From a checkpoint of a small CTC audio transcriber: trained on phrases spoken by 400 fixed synthetic voices.
Rows from block 2, named by matrix and row number. Rows with one number belong to one attention dimension. Each number is 128 + 32 x the weight over its row's rms, rounded and kept within 0 to 255. All counts start at 0. Numbers have three digits each. After the name is the row's rms in percent of the matrix's.
# q: attention query (model.blocks.2.attn.q.weight, 384x384), inputs 96-143
# k: attention key (model.blocks.2.attn.k.weight, 384x384), inputs 96-143
q.191 103:146105140105116140108118133127111091154195078137105159089154105125184129111154130107156171114139113115199147161163138114103076117043134122098118
k.191 092:168095137104128128122138089100153102121125145098128084125091148117163092139086107145091140107136126109120164105152111112170085137167116140108107
q.192 097:120109084130123157133172180126125139137145112086146099122105093164043150166129160074121159190092134119086071114161101100160181136112116134161168
k.192 098:189111137122158161127119101103119181138088130121139095131137142120163139100112114157141188104133127058123103127155131143119155089091135093126182
q.193 097:118161144144156128094101129168084119092086158152151078163107119166148158109090176163088201091114089046082151172121161147108123095102057124128123
k.193 100:167092091141113084103110132094118122125121148112149103041142085142100119067103117077131084154138089162131074112115133113159138115178140137130103
q.194 105:096114111188107148114127169138157129119147126109103081164134085142092145100086142117144141153145149120110119149132082138152174151099078154172131
k.194 117:108147071116148149158119093158128149115120130120155117101138126122191203111096060173135168088124155115104119094163136094129143138167129105112173
q.195 094:093094068136113169166162134108177145113115120103111141115127064112144177132058083106127082145109114073187136171122146104113144176112048187166116
k.195 085:148093147107153118075151131162155124100102208110178135175089149100151101105107101115210164156125154148119122149177119174103169125111148115122152
q.196 091:137127164095143180168117116093135120119168090124155158119113113138147077100125164112152130182141144087102158112169137099116136154143106194097127
k.196 104:154096074153151087133131136172162117110153142120141093112124111129171091134114120124184117169124085110077141142097086127090127080093176104146154
q.197 103:130134088111104125115178131145135125162146147109159136133116117087106158166141151139083125126095175155110113172085112156116168116168148105184158
k.197 106:113180144146126151152132141097141131101118128125185122157152128130137128119080144088147126065095162108153126059109128131204169153126116137122184
q.198 102:147133118144165112094137171127134112083119116112102125141141090113108155186100136114129088122148091120138094159154107130168176146118116167182085
k.198 098:108111128134068090126107121123116160171116148122108121100138122103161090110135092152132144160155146124158130202155114115079127139081113140121108
q.199 099:149139131137136125147096105116141082123155090150176143117131127101178074170192119112132115116149094160099086194119068101153154178205123117146137
k.199 095:090109135132140141159158141103080119104162120124151059152154077135078133115079089091128075174127172175105150083142089159113159123118129201141140
q.200 106:146199159127153151146104128132099125163137158141134125068092195132122125091170183139198143108133146148068122149144061130135103152162099139083139
k.200 110:126152115132141111128148145146171112112128131082136107133175143132154136104127115155131169141124165118089130164133111150166144100154101098117153
q.201 099:146161067206153089144139106178135110113043158113092134138039142137128085111102063101151184158125142030108113098140065096127112107142087089088100
k.201 079:127138068111131115103136126120135139200073109160154145152186149050134153166164120157118195139145089102179126155135137083128178152153151147146160
q.202 106:128128077176112146115100130069084154175132087101128126160108122104099102144149121181151107142131107116134133111154191097130114126074095204113109
k.202 107:144102186107143129140136084092101144114154122106097158104135152131125090146134125135132126132144102081094118144101122136106093142140149123123131
q.203 099:122188097088141151128125120117101095121119110147107081141097118136231141130085118103105105141104127138178099152063122160095137116180153090129163
k.203 104:123138122145153135125178177145168084133142128101197116115096122116105132140097144102078094163094099152077059093143085116170143129148116114124091
q.204 099:126173147143108106161126117141134141104146122111172114104157143106130079082126099111136090072102152171110117095128108112144050142133135099105157
k.204 093:138114149159033064110127113153165126086091089152102157174133144127090161166136140160102139130088094119141160166126104149157088120122128169086159
q.205 101:107082133175117097134092177106140110075102131157170116137110119146112133162093126112118169205089137190135114123060150161152127106130116136130086
k.205 120:101147148097143077136155117114089123144139134092098098137118131151133140166139084134090107117112115109105143137118144117126078145152121133159114
q.206 094:116123150090133126168110089150099156115110101093114138113098180118116139115157086152161105131112150103197113082081129113115180126181089059178166
k.206 107:089122133144116103145119097103130136181145149116147090103107071169180157109106116133085153159130122168179088072158136111187127089141111096108137
q.207 096:129149148095064123148105143094131117136129082093112116127098115141159095157087119151133098117068127128126111149151109128118124095173065101148095
k.207 096:079177138161125147161110128121150156103111150145140171129136113132138117163114137122063121089082119191059160102104147141114100201127124102084172
q.208 106:122107177153125138125172191136172117118170152153134168127085185082177121118137136139105124115069093130182084081108162106129101124139132098142100
k.208 101:117157139061121092158185090142159139137106130100103144158135170047120157122121142167154192092116131089123139127042092158109154132102094099138136
q.209 104:157140075137116120153129106123155138139072110127133188068130174136096098118151094154119143105098163160048104116090148111097133127119095098102080
k.209 097:161084101098143108127127163129131134118094089122114135131188127103080118113138143137193094124147096103114131152087120113150134102121140155116092
q.210 102:089109142156068135103102116119115133125131137099125103095159121132147123154127099111129084089144153149102174125131157162116139143141153153172086
k.210 124:139136159136097108142171124105095139112187129115141108096139089141151093133116102152121084145120134143147138140130106145119120173080143187103097
q.211 102:201084164146123174102097130153143102124183144111123169193138121123095177165103126105166136113170093112157143135121148108142121104094120151100136
k.211 086:158106179118176153112189092086141131154143078117159141081104171140146137118151094128104145156108136171107173119117159111137149098086110106122131
q.212 104:091133150124138151130131119094151129090071134141159189160132117150078060058148144164125130194110144149062110116117086132118086107152141066109134
k.212 105:121187136066113142128140086137133137102084092128126181110181119153116110163131124109154157098133123105132115120107160106115161149154133147124135
q.213 102:100133161175182133136099073136112130172146134166097117126134104114189072129047155133139131149147087131158116104123165115170095139116152072134180
k.213 093:120106140126140137107125117121146120142131136125080114050118116162091143159116146106116094187123123122099174147156131087086125133160170089150138
q.214 109:148094100170114175178142142105167154152150058085146102128140097160101137160194172106111083087152151146155070186150147119136142172147168111187125
k.214 100:130127172168138181192123148131081147124132143147144112144104128135160082139083151149138131094090134161156135090160137154118125140096143143110088
q.215 105:165198097114156107153113184137149120113128112068074107147114152097162125146125128161126085133116103127149154166109088156112142098117182169124112
k.215 135:131103124132163188117153137087162110148142137107142119137144144088120122128157125115165149156145141114130094137148155081111148153130131096141118
q.216 120:103179117124071184090154197123135163130187080118157075162132105123107190146092171113126109095143166081140115175132114176122162155160142163182203
k.216 094:161136177117149186162194153129119050109138137078183116162130144130115150107116132109107040074077140118136086109138129120149190144162146133114164
q.217 098:130163160154192144126108117191108187109139143101166143147166129164121160091123123105084167207165124190117188109133161158147101116153170130074185
k.217 092:129139137075060121108073104159130124131113134152107192149120142134104133092186125124165088100174120105156103141121163088115138101148125107161122
q.218 101:130106168168128124108137139150162133173129156116144100118124174113139084176154145118124124120126124139129087139094077144141108169089115158097095
k.218 112:112131133113168164147187171112140166133194164102193134119122133116115131136117170157133126145111151172086190138146124139125180141133146141136103
q.219 109:137129151123098147118082111204172093078062138150092186155134205114163149080150097124113148121154183143089096085166142125130176153126122097097127
k.219 101:132093098143106147071085147117114097099090151147132153100121134132169101111138100115102124155167139135135148108166157109131137136133118155177125
q.220 103:176111128105121078144120110146138151137068150121165166105112145148146136150099143142102158115163150090113183161145123153124109113129137136131043
k.220 094:102106081077124088132148150168109142152128174131135156085168135180102101088175096129105109075169087149135068109093129124127115061071137118148074
q.221 105:087123119188112109140144120087160135112161126099152132160162095124069143153128069106137089100145128123137166123095145124191123150043156165180141
k.221 100:163116128121099129116178103184106158165144134154157137101090164119163158097135161186156158122148060150166152165139128106139169146161054133144062
q.222 097:148088116142179137088096159114098152157144105143167093118126102150066149166135154090101037120103182128175072163162118162122192164173115097182121
k.222 096:112124129124072154147121109095141156130132122131148042134097172146131118145096134115081133154170157216176108125147085136155135167132121146134134
q.223 089:126042123134125126085138132198145116130144133141113138116158095073158103112084125160146132096131064161122123088146165122064090076145167113131148
k.223 083:173150160134070096119050114105092139136095130145143141129128135124142153131138136128101144143097129106076193177120150136059113167139147113124145
q.224 098:150076097137118047150129079089125092110037151129113091074137137126103146104107063141143147122117088123112179097126108114085072151101106097095099
k.224 085:101159051159088082161122117143119177125141121150069139154149142115210103106130128167133158139120135089129148148192126188132114142055109085138152
q.225 098:160077101176165133080185155051117096184153108123151166106179068170095152174163166118059058096159111136153146124096144129171113137139150165122127
k.225 095:100140205133168157121122093137086103171165104145153095190108168161151103183181110149149129103184124146175176163112111128121166084135113122128093
q.226 101:129177171137094148110077153064080156141156088149169107147147094123108139141117075133121124139119142116181134122180181166176134121085139122129146
k.226 084:154139213086149086137143077096138156105157106077120091104111121118093189064127074067185112099098105153118088103103084156182119169175154129126083
q.227 102:094112113118133173131161196139160135133166129081145157155122119111123121173147153137146118148110138160173109153135143168128148136141103139165077
k.227 118:137154144059152156176198112128123193147121124100138130142142120085148109095133098167190137143137132103134117095118121099091168120131101130124130
q.228 096:130193120099125115063175153106083121088132132077137088160169152152121183122148154091155160151168138145163165154096090146125131119084107168101173
k.228 112:124126141119123157119132114135164164136066117088124155171139164145136144094112137123156196154176113162162130114087137128126111159107095112123134
q.229 104:133093137154150136114147100120125110194110127178124178060093139125139079191120111116125109131185104079133153089155138118135110119100166168160079
k.229 094:150134082116149098093102181150108095201150110054106139105117089174108106185126164131077105125144137169165153131135090146120207121058097156119128
q.230 104:172124072105142112138138144081138096182117100144160124162107113142147095145124132133107078104089174137103089157150168166118177124156164091092100
k.230 098:109106128127163163196075186151114114138163141113148119188130101108139153122128150095153096127096114142150094088141142138138138120091068115184120
q.231 100:130094181142131134098102104148099146141089150173082155088073122071169082108114129101109117177108097137115175108141114124043113076103174109143123
k.231 106:105141056109111134110126143123118091188185093094120074178152142120118152182186194122106148150197136112184136183134120094126150131155103154142102
q.232 106:146067091168112133107101110174099094152085168128074088137095087132076097134046162131152130145116121092112162049134146116111105106055142146122098
k.232 101:131121088117105102090154132129103127111156133156134091071163140146091160117109154168133102122132093123126128155042097168167165141120089071122093
q.233 099:154124116094150147107090140144114152167124151122132097066170135116073149083133134150154164138084124134099157140143122121154092144127081172099167
k.233 109:109137102114141137117145168141155146132118128135070154148203130127124140153119136142166149126132152131072121155079110188160113081120118109134101
q.234 099:133110141102112114189079110124187155146141074170083136083093167139130078109158137132066103163078167158064141138165136191134135080130139139120076
k.234 119:124133118117131143125072180133110140152141121093137093152139146147116090141163124154128085151165108095124145131135109116081131099094171143119115
q.235 091:111135108093133103131137173125146142117146078208114171105126086080121108141116123153149144155152067168102139154160090148134136111126140115114170
k.235 099:136137111080151144114146127147160175114131127131082193122177179134139089157128144112175140139103161155101165107112134146098089163102172146170135
q.236 099:110152156098113126168128088125141161094156126162131137140197168160155135117128080148083129119107143149187162067102171095096095105110128132127200
k.236 085:116125114104118109129116121119136083140114099095146152114118124184098160097171100152175161114138089175160134059085132087184059089117149050113081
q.237 097:084124144114084133077114157125131123122095086175124055149154074104142117061098115164106116198105151124093080116118127155088100151131154101107149
k.237 110:135128112173142103151111120161123120060143132124139133158141128103091109184086145090095086126085112131112128128079112098121105114116149157133079
q.238 089:130107162074151126097069146100108135099133142136109173112153108105127089109149144163131194058145116101113126174161111090136151132089146110177073
k.238 104:182067098150140162146135103093108110163147106114081110171147119111121119170153166064134126142192084065156153162169109100093153077123174173145101
q.239 113:115090097136183123099147116172146079112093124089123144136148042139156154101068114085125167146174077122129104095113177080130145084125116121136133
k.239 116:169123110124129093121072075140117118135094139141142124090100107147139148083106091128082158090127129108147124098142132132120130108144091038148126
q.240 100:144136190081115130114212113083142097135079157167111127107156130186099122151151156107134113069140161161153144148130117094123162132150179048110131
k.240 100:144170167088111125140098127149107150124101124108095110050129153128154165121146120129168128121143126141133102080198140103139156120153109121190139
q.241 100:160106112166163135158178133153137146181121137151167146104136138146137127167169154153152073101075168093135074155147118158076150085124122109160160
k.241 097:153149145092206139134139118126111124167183154120220073157086146131139186128147164105124138089115150133156110138152114095135163204153144103125116
q.242 104:112081088064117091133177117115152137154084137048127111118144134124093139135166121159127073165123154081157120126138142081120065176163121151113098
k.242 094:147143172147165164118092144142137073144077145118103155103143173102157097117134172117131202094160074093167130113132119142158098127083152118105130
q.243 102:108147150155147134131087106213086152128139136157182113099148119130161084103145147101131153117096136098058184142130123085194109125167114183099130
k.243 108:117125169125112122144113164146138106146103120139076141177133097162081149117101140087147066161133134125155190159090151192168095136104095137152179
q.244 098:083172139139137130075139173106080109140146121057161084095095144112151161191105094170116171101105116093226116157149152094150057129174146107037121
k.244 091:104132183103152110169121131121159148090148082122096116133180107148137097089126139107126133154092120121065088093101180124125152102200106088132143
q.245 093:163121205104177133109131158163128114110103119192073158150111134094166124121098119082144135111147096105115130112111085079070128100154107113120170
k.245 088:155167076173105076111126119171156085149109143118133154167131158114095123097123117131080154164109130146098160129161108119153103162103080112163111
q.246 090:111148144130172156156103103179143157126145099095071125142112137146187173153091099092162101118145101100203144067162150058100104058186155156090132
k.246 099:170151147134153076084109134141147140067109122139092165114113099140173120123124168122135180176077116093059156142135150106038077158122102073115151
q.247 107:159153130152104122180175121102101154140131118169149152125158096144062145170136094058168124116138095141120086161137125083184122132087143158144232
k.247 097:114086151084037137145115142164138192131139133172126145146139200127129095134107146191144152104117109103119168153169076164136138104125137158208157
q.248 098:113148200126136129133052138087092149132127128116080160097145105101110133159169135104165107159125092148122155152166087136150106130154082145131136
k.248 097:116121079169159108100198105174097179105164133118119170102142118083096136106132121189117130120181122143148160088110123136076088128140106171160057
q.249 098:096087142095150128097135121140165170181163122153099138120153159115159110099087118141156117043122145103175152101147202102127156135097182130113195
k.249 084:154169140184068145092136177128142112141163179059116169152120092185123171111170165072115160152116125132106104110116145069183151147136053111136075
q.250 098:132137171103143120140114106105144140156171117172168126182115129083141071100149159137116109142150122160096113111128077149119137141132126106098143
k.250 119:122103069142100110168182123111121149117150108163160162150138147122132119171112117146118054124101135147091177112096105141128117118129152166147077
q.251 087:122160094101117105097149102188089086085169154066155110098101133130136176174157081167103163112115141119089181126093115151122157123133111115106156
k.251 091:178082178125142140150133082122112117128144145127142166093116186099131165121136210126116131149093090088138085173159130150070115108102118105197109
q.252 106:172162152082086138127150089056147140095120110166151134088166132152088120089190108127161114145105187165102135128113053155113115123142163069106122
k.252 092:071138118139118122128105131160127131125128081115110136132122165163134127163126129166122083110125142138123134142101117121176107085138128138096120
q.253 084:120114060134156167136111119118108167128130163121136149145146063153100135064080142169108122133167125145076160148104126128141136138076113171160098
k.253 092:092093102179112085155131081172091125055098104164144154146142147120149140167080050136102138142189114143161161126141115172128117173096103174092157
q.254 098:120095059162145148083164164110146106086120142104121105158181120151124189140051103151124169127115127131156156107111199101144121089102147183047091
k.254 095:116137165163084124145052059101099088133106129101070140170167109156137143132123143106188169126117163159131149145092160177068124192116104080149121
q.255 099:140159114134080164190117162129139137084140107133148106156123128143153203163122102124114143191114147170111095087074108139137158110144103110108134
k.255 102:144152141135118156104172111114151147110062125131187130113145116182138136069105084120163094097126131117067125100087158107100118105157115057142135
q.256 096:137125128154136155153112135094092167119149106103091149139163121113108132133146143158137097162191145191174066127158147104113125133134165109153123
k.256 093:170120108106068102143122140075099125114146107138164138053160131123101164160079133115127088144103131120121117127076093117152160132122098118160078
q.257 107:147097141156187134158134154084127153142119156119116098085123194061187098068101120169129175152120104136140147158177153134093127080125127084108155
k.257 104:142145086099186204153098187168153158127118138151126145137115150104180177122102157142149107099141129090151151123129118112156119086116113187135099
q.258 091:147150168125141162158084138113070161081159150109051147093113165155091093133141100119159100095106143135132197123199089162143127132117122091147084
k.258 087:125132146114116105101163106099077123133148117161146124114200139124170093135096157125135059164133179166146110141113153099104173142097163139182217
q.259 086:138187159130185132131099106132164106124136136098131131119130161114157160091117118123202198124142103133161129102166074080127137127108147165087190
k.259 115:086131136138083149129163167148157125091140092104153128166174113173144200087164153104179061109102148149142061139189167110134091131135136109130176
q.260 100:119154164118108150178126142161142149113119125140157108113147182139107192089130141179103166119118083061089133155145166123132109138183110112103135
k.260 099:099134110109109123136112114156141142095100150105160176164115142164140130091140127150145155134133133119113073136118151146147111126185092118105159
q.261 099:079097190095101168135097131087152122154181147124120143144135084100085100159186099091179102163159067121106149138100080153111179123124127121158101
k.261 093:194115213112110090122177092125130137145142144188145138117135159131061081133119108084138115156155132169152138114128061125079114139128134127152122
q.262 090:111096082113088178120147173155183152147130103142130144145113155130107164093090089155167146098107104102156133151115182157143110070104119157058165
k.262 101:085104071141130149177145101138170166165166098114151145148116145084157079117197187152147152176111122115171109160168104116148135145132079162110105
q.263 106:091140071096067192116060148072102169157141116121091162129128115162064147135170115147118131154121094125122167134129125216105111069113082141103133
k.263 096:084108165118089109120131086123106170160153127139147169137082102166090124153103104125158120167095096173092119114126142153128111143142094124079118
q.264 098:095056139143086168140167085107133091168101108096121138100115113116117063136166086088134093140107073156117200123104131143125098161134193096105091
k.264 098:126087137128129128129137101150116141123154091123116130118150126068075097101100130172071089105148045096147159163133110122149131144125146206093104
q.265 101:167115086132202172131106154138107129125130138112106244121105160112129173169069116155141159184163182123099105145087169153081125115066145141187182
k.265 090:079176132119101074145096138159118157103123143087118094128130170131126156118203129113119078122125164144103120098113111120133119107114088133107141
q.266 103:101115090144151065109165131167111111120126111146105140059166121174153069086037123130140106112108131123120090084109132084127145087107177132129147
k.266 101:163119099141143162171139135115178088144160123127080101190149106134108150126161110087133087111140116092163123174126128097172102164112155188123191
q.267 095:133114153154121081179164098160134146148144136123080138114176122086098118120126125118097128166131134153102122149091113185074148126120180072096080
k.267 088:122135128126141196101151161142109163114141128149182102189068081150120189116163130123156062150126106161084114127144169094118110164112124123201113
q.268 101:136090121138051095151113129088109107173132098089160099136151087140125115127184176130032118141152138066105119142100093130112129169149092072185131
k.268 098:147125180088202155142113116134106179133134112109139115096078154149095049195116138105085124116093133085163195114150055096080140102169115137164091
q.269 102:109122062167102072206115101114122200183121157113150084115164126079103123129123072114163108182116085147139115108100058163163162087138106106086136
k.269 091:153118118142149132141134100118109187103160136079120165174153083135101156097097119134142100127134114148121137119202123094129088141078137135145152
q.270 094:174151180137120122082130105183141091111120170140148119111118071098127132123154133110135114136128068120121184113194147158194089118144151128066096
k.270 091:102106096141146134099167108139140085176087122122132141123088120082093134155106122144098154107145075109141175169179201179171120113149143139121106
q.271 101:121084079125154128134132094115139113089084167138161156180154160054122105066168133189164128158153114113137103140136157154080087137116180145059110
k.271 099:161159099119131133179151122169167154142107183145120147137088173085155157129139078155127182137115135134106109140092116145119120108122092069142065
q.272 096:171130095101158150087150123164189127127139133129119085129150117102139134087137142118220146104111164106167110127129091130173182085181115165099139
k.272 125:153126153146136177106157145117173108105167113121175129141151113150133109128153147147135165136105154128146090140119108140149121115137132115145213
q.273 095:156141106109120171087129133104168150167143141129118127132110133099159182092143091176114146153104128140149124095180056106110150173127118141084130
k.273 107:108139144116127115147163190121142148131125109139143103144134083086160140064136137119164166130109131129117056138197122140134120134143141085131144
q.274 098:146103167081173094134097067129098113058076113096103174112111114105116095148120111162115119137137141099140127157116140096116160176142167108187143
k.274 100:170155154097090107089148066104099106093114146097117145139086152117191102132135071081060154146123132167131124134073181128108181088128111108103145
q.275 104:133152194149149178133144094183134095067108141104118136092153106119115117130124109146147156150133143084122158119143105110095097164081113142092138
k.275 110:115158170151137167108174150114178102091117124114161132124126104112131129121148147066138182111135166121136123165196122100157165090154129112095126
q.276 099:168119162169192051111136093120165122109122157085105087088125145118110079115078100157129115087142081081163169117137086127131148118145177147189116
k.276 088:127125130142119138150093181135141147157126088087104066140138181104099133143127195123129076101095127138171094108059186159157107143060175132178128
q.277 103:138053131154165151093204122118098098068098154080165128152145088183114129161106126134140140103147177188091113128137109057147102147160089120155144
k.277 096:158139144147122054173125126089097113140163121143058142087126138186159111179049127162097128120111149126173171174106107084103120107073144114141143
q.278 102:140091160142112116085149153083114132170138145103117134135164105156155090178179124087093098158179183122149096153199063099158136133138078109170115
k.278 104:160131108168148108099106196165123105110078139139146115096153159173070129160075132125118151164102183119121139094143095102162087124159088160154098
q.279 093:145100109150096134097154115138149140133114106130150137135140183113120149144072081100102153070085142127123116051095070131161113128089087150134108
k.279 101:114127143124120130111097170111108143167136067099146104151145126184147117144123107130124078106129124131156063041129174119137069076104146108123179
q.280 099:172169161125177116166095086164078091081115124183199129139155124075150064089079114104141149113060064132172125085138101130168143185149133086105113
k.280 090:129123133104161094144051097144155092164099130112135145100150088107131163106170096137134175138147129102127120078107153162095098116113138141147097
q.281 106:094168129128160118115173112152140127155074146141052119106129150066176065139100059187173115126123132119149103093133114120118132074179169140122074
k.281 094:122151138163137112113183124046136134116072121084125132158139126061088104093143079111153183148187138077164105144150063078194057159146148117122150
q.282 103:135167088095112147162154146152138166125143152076184095140134166077163092103099055173201176128137069170147111068145131141134081114108172144078103
k.282 096:120094135105185158127126072102141104159178130087146116121141129115124175175145189110153102106109128072103118103168201136133118158149194106180071
q.283 094:130087101112144123138121186142111143167121122164114154195144100097083094129180160180154094170156058113113137142103152138112138120126125166094115
k.283 115:105133143104112132109157113133110183164176088145107122105140177088123067142144097118162160122138085135083161140157135167084142100113104167108034
q.284 087:153139171147115130100147129183103092105166107188152124140104128169128152154127149063080111075114116139131136141093185087148094137184171092150159
k.284 091:067092111165129106096079153180127132115108130110076113130087105149160160084107124145096175103172057113108208103098149149149100088135098150150131
q.285 096:174085143148117192052150091124182062107090193121117095179141139144066138114163159144148107100141142158201116133154142104182111127150115084149150
k.285 095:145174099111107121096173124135085116120097154129141102139109184117214149184120174166093179173145113120155135165182101113150113116165139067098147
q.286 088:159154123090122212146149167123121118116130167120144108119187179137158147115123164135124150133159140093115068100120144100175118139131078124114134
k.286 088:130088157148153085167097088158102092125063155166129154117112092118162120113089089112115152183131116129130163132144105148104168133124107124133058
q.287 101:127131070129092147124146137092154103077110149144147077110127102156120185118167138104132139136096119110145122134098179124135110190118143108107086
k.287 119:125092151146102106203086067109148131187111104113086110113098112121133120122129158133103164146110135100118162149091076123118129142189128089138124
q.288 097:140099171213190134088159099165164052076089162119134133143152092113133134163138155081150147118178140143147103127132151089121115200118175101153135
k.288 106:123122136124129149077102143140171118161108147147102126119096159131160137114117167092099178125129147115089096120152138107168166096125068137138130
q.289 096:119157116076137078139094078112134102144085146130108120104086172144201151094098082157131160118079100135170130149138134121129159116113103061127149
k.289 111:117085157127171122120125098121129102094073162139121136120111114155168162079105097116113152114133145118168086085113156104145082091147153076116181
q.290 117:168151133110115110113148188155080121176184101177188104113179136146170135155132205105124103094133082144171097138121110136167097146130087145080176
k.290 096:162040149163191140119040136116115079141141144150152120122084075124118133091120180151124093134142123117129104068150133068154142180121145185147106
q.291 101:037183124139130109094154127082169142111080140146082106194132172161107107115125151144096113134155078120166098180122122159138097086144164082150134
k.291 102:156141107126134150196131089204125109130045152180124176135159121111179142070115085149152157170097094141138115146143128091114158113150103120115209
q.292 096:137129109155083089083159108130111108125082142105110138116097168127107117121125104158103098176121120159142095111124173103129067105176135142110111
k.292 113:132149088110097112125155090131114101097078162130099132144088157149133179156053059154108198150154132122114164114111132143123077121097138124130112
q.293 101:070149107111128131183118105084145158123123105091152123106126129112135067185143151127125139088152138132081158115142094084060094159126167103181121
k.293 090:084092150127151096117123161088127151113106080161096155132147111093144123096109162100098130126161159088131168124136144141095180171134128145186107
q.294 089:172126206172123150147149111137152131128137115149117112147071098141110123135185105113140140150115115160140185091094127138147105125099137167144121
k.294 093:136114139130111150105168153161133147112157102096110124143142163101171113111127099138127165122157074131108156110176172155097120064127172160095121
q.295 091:164106107102107140024143141131148149163147137125075104085120136093127195128117125095167190031111053118155112125150121139111107081133161106093105
k.295 095:114067094112109128122126185071127113118110086100190130147196114049060110117152183146194105150135113094129074144088105073122112169120102104140107
q.296 105:191119137099112185086149177202018152139171131128219175138162122105087183161143184111115163090111100082168097121118195177137113155087085135140166
k.296 089:126144124134100153113091132179170108136124127144159114086093112136187092157103079137106148155132182171138104094074181197144141112104079116136098
q.297 097:100156169150151126096092113115055177114155158114094113134141131111124157148108094158137113143161151140173175131130101178136156064086132164153139
k.297 093:111120088132127111085072109105100078150139095143123163124191127150090120176134150122138130121137139106079154134113135096137152138091100141104149
q.298 097:064150115139058121105050162160148117196150125133152094143159146118185097148089167139103122121111136166133087162093138185151133080132105074121138
k.298 085:110145055139177134172087113085109095128110118109148125121133075187112160124157130122104127134189147099159178110168069077187108194163128126131142
q.299 093:125125078145184125150155082142091096149141131141141143070163095102147121167071214198119111186142164153141114141134060102101136147101176115158140
k.299 092:118151049154157110075132189111081136097109171121153106104135087104138156126081047164078085138146066145144115120115117131148149118089149177134049
q.300 098:130110106160118137129150117115197157091078158094132132125107067154075133122179128134157116194125199129145102078128128113123106123175114191097092
k.300 083:139152075144100155145193075164131162084182108124078130138111098178151129160139093139116162105160155139088161211170093117108110125146170125071139
q.301 087:180113081108088162117141108125101147113190138174129118128199078168131132107122155162109136126103158170132092140125146104117133167116118112113168
k.301 092:165116108126121136141121138109124138107114170159148120095069138115056101169126116164144123113102105153132149114115095150145132164088098192172119
q.302 107:116104072144224103143087084145248102138084112086082167196140146125176127088147149107158132110141170147114099166126167057105169142153166133177090
k.302 094:137130147084078092076177131121118150123110104196102080148136178122114145096143180114124067106161117091088082140083145108117146066161145061131128
q.303 088:157143146124083118071050143176082149148190115142085123156172103103119098132136102164087099152123088093120214111161157183136157120103070121107138
k.303 096:080089118108143064139086147129102101125131116145119118117161120153112094177128126115138111133158148201082143095117081123141091150104129161175108
q.304 096:106123191117104129087091097116148105142100153172081151136135066088109096107102150139131144091135104134106135087098104177142154080102098144128124
k.304 098:120115134141129089132109102120170121140090142124132157161085128097129104090182163120114159115125055104135107115166093134163106153170084079093128
q.305 108:112138114139097110103110126116128165101128093087166123154116094188092136203178112108092146118131194131167116115181107101166119116087100132117177
k.305 088:122159058151088096130165153112099106117140130106120133073127108160112171208134145170142118087070175154096143160179103121153153138137099094108137
q.306 106:117128073105150138136147179107133170111134098174117152143077154135105086100112143103143113152116158147072118134108091108085113148113136113147099
k.306 106:164180089146095148179121134120127143203150119109118105135163124134108137130107123127082099118104151148150092099143135124143106113107174123150134
q.307 102:110113201120111171162163104198141187150116114098126149147136120099134143137133122115115168132132127081130128103121148156115134110148166116125132
k.307 098:117140151125081151129145093122101143149156113137157166139069196160084092132115123127157131111121137157146144121101123113144141117157109104098081
q.308 098:134072081193100182120135168127171118137141160104151125127125139078131074105131150137144129199096135155134079098156072113166113082184140109128064
k.308 099:133139105117149138103124191095092151128127114120152127154119154145059129173117174104183088116131169092157097147169094129131113166143116129140133
q.309 104:132165082130124060166139081121078128113146130085123084135120143176122145175119065099109101082166078127128142083163141102112104167087141146108130
k.309 108:133094148081099112168099128142136134125098105109101162133156145074113159086116133121092192121136083137086172145112172153122139093124147115092091
q.310 100:144125088107051137117085149113134141114148113149115119093126140110136132105133096171106144095091112128076129169082160135119109148109079138080109
k.310 103:126123125111141092148088107116134129151092149136066156134085068182142102135163123140129102151115144161045148094105124121098105172172130091151128
q.311 096:127176140155084083065057154118054117110143121151088110120072103152103138178146164085057128111172129079160138136207039168180170127074102138143148
k.311 092:131118134121157086151127193089087059111108124175148116107152138165118083161115136111146091084162107176186150135105101093132167126076106151123151
q.312 103:124119192136103083057107143112125140146174075157137113101122105100147111153164148122103049087158099161108177168183178118119133156154132120197143
k.312 107:147139100194121140142142153120106113120151147134133129109186122154110141143121149099080045104135103154145150137129188120166143146122128142187128
q.313 106:143194097134120090121090109154138095145133110176127119123103147115174131105126152153119114137130106152136134133106168206123158087114096185135078
k.313 095:107121120110135164125114103102080170098149171190181091110159049125057097099165111155113052098158042151094156093136158096132146122126163130052106
q.314 100:170159126068118177086155166159132129102149090140146153059074160150153114186154129135149094084115184116129136137155159115099110145110103150160151
k.314 117:164134101128099147124174136140134142139185104124140133079109130115120113159164134129105141106145152133151134195137142127102162151145144141123124